Rows from block 2 of the fusion encoder of a small model that answers yes/no questions on an image's attributes, named by matrix and row number. Rows with one number belong to one neuron. Each number is 500 + 25 x the weight over its row's rms, rounded and kept within 0 to 999. All counts start at 0. Numbers have three digits each.
After each neuron's rows are labels from the 100 texts, of 14976, where the neuron reaches its largest size: "tokens" is the input token at the peak. Only what is clearly more common there than usual is listed. The data: dashed paths with two dots that lie on the same path or on different ones.
# gate: MLP gate (fusion_encoder.blocks.2.mlp.gate.weight, 336x128), inputs 64-127
# fc1: MLP up (fusion_encoder.blocks.2.mlp.fc1.weight, 336x128), inputs 64-127
# fc2: MLP down (fusion_encoder.blocks.2.mlp.fc2.weight, 128x336, transposed), outputs 64-127

gate.310:559471451511524511515476491553469486473497470545443481509486512414514480476502497508476517470504496487547491483516518491489499509526535536569477534486505547461507527519454505503444511491466505
fc1.310:429483521503495487469502528468534532504522477517494493466494482527520508512526544492472516519485476474489474544486473553532499470528523461483482473542479465514527471518511499526502495540492511
fc2.310:457454524523503500461497478513504531516522506437505462498511491495496515513528478523493534481503520518475493483515465510474527472525512482524452491469515471509483509506483502452516515474472480
tokens: "many distractors"

gate.244:521501525450466524526516479544506508512472430485508487490482494487497512493591497499479501509454517490468494524519480470496511483495517483480508491468542489531512486530506505510504521501486491
fc1.244:523464522487523469515520489502479485515478458510502506545496491547476490499430493494508518509541501449526476460491479498483484488489480493532524489481539491521456524479492482488532495509495509
fc2.244:538480533493507533517516476521521511524468463494463526515468507514504512524547505520516548512476462513494498488502464500482505539495515515543553507533512514577462508490460529506500518520507484
tokens: "short paths"

gate.89:511511463471494494507508549499569475507496526461548486511514484491492534510518529504481508509484484491510465496456496488516529514477522496444476542446519484493525470507469499520512503504505529
fc1.89:491485474515538477479532533519509484480496506504457509510531468464490518493490440518493502515436510487503517507521480530545572485501538488507510483496486516469542499504500505486480507495504503
fc2.89:507560517527556460488508499479470519463525527538444506516490492453490486524507518492528528477501530533479530531518493433479529477493502482511573508502498498550522487526488482475488449494534480
tokens: "dots on the same path"

gate.323:551492461466526503496488491504497467476496468521489497474486482506479488515477524501468522526491457481455538489512512497470531495571502535496496526490526473510542499531453510530535473524494519
fc1.323:483511518489487516520475498517545488490471498464492531531483530489501496473458505510529507494532581455531479497477502493577476496507495509471566504472518503478512493522540499529496505489467488
fc2.323:508507532524539476520509488528507518489497445466503538520505448506509498499478524503478505482524473496535510522474492494515496491485512554536495480488485546513519508495539460507507524512521482
tokens: "many distractors"

gate.6:473520476479493493519494578510491522548499480538529522528462500503507470537508520500519478498488526490475520512515483505493540495507525501542540500484488502498465512488509467492496456434474507
fc1.6:530487538491488532485526479473492482476497480492480517498506477482553481490537480487473528529524524489492529492505545519509473496496497509505492508476523466496508531523448541517519500475511505
fc2.6:494495503535508544479502478484477475471510517497464519480450489510454503510534487493517510510514485553521497496494517503499488486546489519519447519525503501539552514508491513536525530512513517
tokens: "long paths"

gate.197:490507485524516504489518469479484463514473410490500514487477466483501511521530483490463504519463495487470501477454533443504511495459493480507473470517503519493490545507480469501490493513505526
fc1.197:473497500488519485520512499469461498517513489487517493477477547470487528486514522474460535504478506573485487514470510473479514539494484520503510521496495489517507512506467502489550479494470456
fc2.197:501514561494539487501501476451529505448535498533483514478524499510486499498479573496499492497500507506542517497485529472515499487498516514491472502546546486529494523518480486524511505492498486
tokens: "many distractors"

gate.220:494519491499470505490512519517481489460470503494500496472493511493512541482475470513493522480523509499520449465489510463532516534466543488495499519461465480508502514547431486515489489483494427
fc1.220:539497530523513477533446499508518519482522498530468466482558474498525466513503518478518488491539480505449508513474520528506476505520470494494512538512476525564475489513493472513472468514525512
fc2.220:520498534497477464569518496531510527524549523508483499483519443530537476510530469523520538497483491511527505528482467462527494528517472485516482508474498506499455508493478515514515491505497503
tokens: "long paths"

gate.84:543500508506514512490471499526516514540477526523531466488479512522539514518477535480492500513518504464493475503496519506525476479537536501487505492473489515478558489545515518519517477505499448
fc1.84:493477496498508479550504479488504467500475468516486499539501476504480475499562479520526501471493502518529506521524465539519494507456453510457493500488520500490474540502471461491522498490520517
fc2.84:492511445514533512534535488488484513518513508546486522502517464528518499479547488546486494539513494543503493485496483495525494560506501510536472487515517472448520482457554496508515464507505493
tokens: "many distractors"

gate.133:487526485472521521502516476439547514503505516517541493471553507518526529492518518536489488511476502499497502501457455492474517469458492500463492496485502563499474514490510471494475516536476542
fc1.133:552482505500499520512487458474521514469485491529487508497525499514479486510466529523500514527505532448530470483491461468516503471496478473477492475513516542517483468485530500520491518541475487
fc2.133:448500510510487507514486504488491465505502501485516503507467478495526509514509472483506461550489497485533505463477440468515485537545490518529501469483521483441510500490532498487481497449546494
tokens: "dots on the same path"

gate.130:526478491508532473540518514503489500482495495481516505455517539519497462489531461498495491494521484499469492469522517509508469476489515539512457503463491522499531467501500511527475451485483524
fc1.130:495533517481510511475522526453519504480492524546454486574541412485489543488519489535507524486464502488482488520493500497476507474521484492529516447504485493487510511473469522488524538488478497
fc2.130:530459465483520463504510527492484482534490532518508482478493497524528461482495502491505490528487522507512525463491485461496457475514491503495492495524510519529524507511465442535514501490503481
tokens: "medium paths"

gate.167:525486553463502509460489519509519493499479465509528501542463523521535513478503525473494521517522512482468496507479502479526516487496523526512512482484487472487532474542556487492551510488496481
fc1.167:446501502506500488493504472506512467540507504472488459522506492513465450520594465503501497490479476483542504498524500539483516487459502501470481524516517514478463532526433473465490483469516521
fc2.167:520488503524567506480501516509544520481501497492477486485516471507498498535491470497498475527492496467470485524509500495510510523506481461492572469482536516461490485474536516514478503494482483
tokens: "many distractors"

gate.116:508524494496491489469454460519512489460481510521511477481464494530539524509542470525507508489497511473547474485475461468553540495462474511569499489492509525486440528525502491520487456475493478
fc1.116:516498485538518564503488518472525517474540490475500492525513534476488468544490502483550497588522518484500502474529498540537513499524505470485451498519491494547498461554513518500497479531502489
fc2.116:454494479523520497526514509517542510523488507500499520516492470506498483522463459479456526483524526476504456499514547501489519447458466482502451499521529539553476460532479486494497485494484493
tokens: "many distractors"

gate.70:492492483462503477515538520489502476510539475471438488562462491518519447474526508482483511484531523522544512512513527495501527472479514474505502493512477514448487533530471505484484480453514511
fc1.70:483496506546555505532550511522505517484486458478497506523469527515509513493443528446500508507523473519488505468459478494515529539480522501535491506510482527512484512510475507510503478515499493
fc2.70:490528483508521461466486498499510503479478465469535496500488534493476463502513533531476507508502494479498528495500476436488471536537562464505466471512512483524506493518445526520481503496496484
tokens: "long paths"

gate.135:512534458515476522480530577531504517503518503517455506484500527496519528513519510460433509509475475492521480446510484483447498530521487513496479485486491482504511504520522474498560517484526506
fc1.135:556523472490488544503533523527492554527519493502472514477531527494446506527492472508522519511527507493496548524539551471536497514524507470503451490537480515497488489529484480483495548499482529
fc2.135:518496476507511555535471518522504536509518511501481500489528493484486495531545472482525490504537525492491460513523482501510504505497486478509461481514529478530481460570478471528488505486507492
tokens: "many distractors"

gate.259:481502504476492538514489500503544496494514492504491509502480593498500475496448481515502519496546503523526478492506505533460518520454518486513490529513491523518552487550477490491507473463466484
fc1.259:481487490558502476450520488527488497492503530501516503517466452514512509546468516517506515517499478492448538490496517485472513496517437523445525487511508500518497530451477463490513527486543528
fc2.259:474523518538521442506444515514474522528499497494535474493495506489504492512523518509503503479553495480489478515527523494506514479462481514506506525535507469490541500474515494502494491487524478
tokens: "medium paths"

gate.279:482463491514498474536468495456520468494508475486511478504479530488517470492512523482474531545519461495523484510497523511534519523505514506496498530483461513485519485544503484533464480495506476
fc1.279:485506494536494478495491487506557473518509511509500474483516496480530520483579497477463479476526517502489525470518492497494471488520463450470503537487507462509553470473506569465476511474509543
fc2.279:510542479518528535501527495509518455506476502537558490510479501485519539485565516511501483503504461504484494463500532512500490559494455506484485499499521497490503511509517502496498491511496452
tokens: "short paths"

gate.191:527513522481441467481502468515544502532481488516539505507492497466562481515563539499541504524481450496504489563540500497519525485473467500468504512536506508476517475479466458499536498520474515
fc1.191:476518453467511455511477543483511508514500513534519492490487512484476484534534477492548497511496495495448499572536503512458532478515507528488482517551503469474459493491513546484518534476501504
fc2.191:511533492491476486517511508535505515514494548500544520510477558474510540495519534492498472477448513459473504502483524500526519544502502543490502498511484486462512496510474489469491520517516522
tokens: "long paths"

gate.302:482488512492478537501492456468486489509509483561521477524516518553515481523511464538420541502512490493490535498487473481468526477496485518495511496475472475492533467520514471484513495501509487
fc1.302:478478438487502467516483548513512510507526485508537474526498495487475520528524536487550502474460500544519502521506503516483499488500498464467462491511541467486515488439493517459472503538508491
fc2.302:495488534504533477515510532542495519509515485512492456530511521525464464505538507503461504503522504492499542539458516485523513490503482485529481534528483496527511484533492513521543487518492493
tokens: "long paths"

gate.137:508506479478499493480534514522468485507489467480494490486466518523484479502532521519482508471509505472565535483440537477486466507479493473535504507520531485510485502533423517486514496466506499
fc1.137:525512516489506518518489463522466477497507516489504522508543475509533500473479493537492539534501451490527458515462572455452548535483469503531529506514537494469521535501472485479495521457503492
fc2.137:510494509522485478507487485490473482496518488501548457514458463504498482482482588516520525530497482481461480510476507527531520514500478479519476515506484515505516494487521481498527561482518487
tokens: "dots on the same path"

gate.120:520472480490471510492503510511526453482484495524495447511497517491486476503664532523536502475480503515497522525507499538526487516443528478496502493489482483499521517536503472489514462502475499
fc1.120:519522503480519482481512533499483515475493526517506546496501490500484503507377484525472498475522508488452519474531459525472477533488480518502518478550499518510472484472485489492516516479497500
fc2.120:481487463508497514467519484510486515532507517528466503532537537499551494491556502481517552497505502537503489487489508466479475512502554515507504500492526514549518498515424514499457511456522504
tokens: "long paths"

gate.215:523464468513536472464534489506534487500496462515551496529489496502501493524542523490494542492532502484474532495476497510524475467476494478479518520493500439507474494458492503528508536502484542
fc1.215:494482490475517512505480503495487486500497557539430476475477474516488476500514521518524512501484451492506528510491506474497472529493476513522544512501512530488484488463473487471489541511512421
fc2.215:474509501486469500522477528554509461518527557491490519535439484495501496518493525479516538479519480495495475505507475532530499493473488485526511513503521501531424488531485478477496552512488529
tokens: "long paths"

gate.169:502488479521518544483492538472487489496520463500526496505507467495513517521500477479458459501470495522500487517533526509533498511441445554491488515446461491502530485475480504502503463485498467
fc1.169:510497498517458496499511524530466506510511488486517511515513500517486488508486515471490498525491538469560502529519539500526476478483507498490516503515458463490489465515491485510564472494502461
fc2.169:530481512499524530514504501506507491510482531537522498505469535485492504522499507503479521506518497475490519486458483522491483463512489480532449501501486499490522510513511482500512527532545537
tokens: "many distractors"

gate.210:499474511482525461420458504494540504484507446478530485509499481514541520481493470471492470475506499484537531516486504497501525498443523485501514513442491457509506529495537471515497500532493519
fc1.210:512507468551498491522525499459508531498469502533517465505484515514533472472482503508511461496528498530491504447497548450495467527545498489502452501490467526498474528497460473499455509514526495
fc2.210:511491503528492481494519465495525556491489500498443523495526492564524518495515508503504473463492461516503442470511469480487487536522530510469425502523477509511495504503495467483486442513498520
tokens: "long paths"

gate.170:492543498536462470514520487515536534499485523506476489506473530515497499519529513462517509530514507489490518504507483475516482448494457502498526481487502511483510459493548539501513495519471504
fc1.170:498485490513512436521521519524503470508481516492502471504454508450467485459494476494535511491472504544531503519465471491515486476477466488482523497495495523520469490471504527512510473491494530
fc2.170:442503468500524486430494503469515507494520470527497503485449484518530487522461503493513520472475489526510475518522544473491462458468504506492547552510499517480480480492507535491495511507506485
tokens: "many distractors"; "medium paths"

gate.212:501477476496492530494481513500497530495521517465533498487456532489503458502556503525462508453501491487530452519512481499499469477482526472480523481507483502516505468508505485540523412528488501
fc1.212:502500473512525535498451509537498525508476513467500493513475522512503498453414501503477486521467497477502500517495498477524484451499494464500519527490480510498522494478529462536495508535480544
fc2.212:490469552472534458486498495463506487490489483496502510513519516501460483474461479504488435513488537514494488501506464522514516494470474449476450481487474520482482497543578478519484505512487504
tokens: "short paths"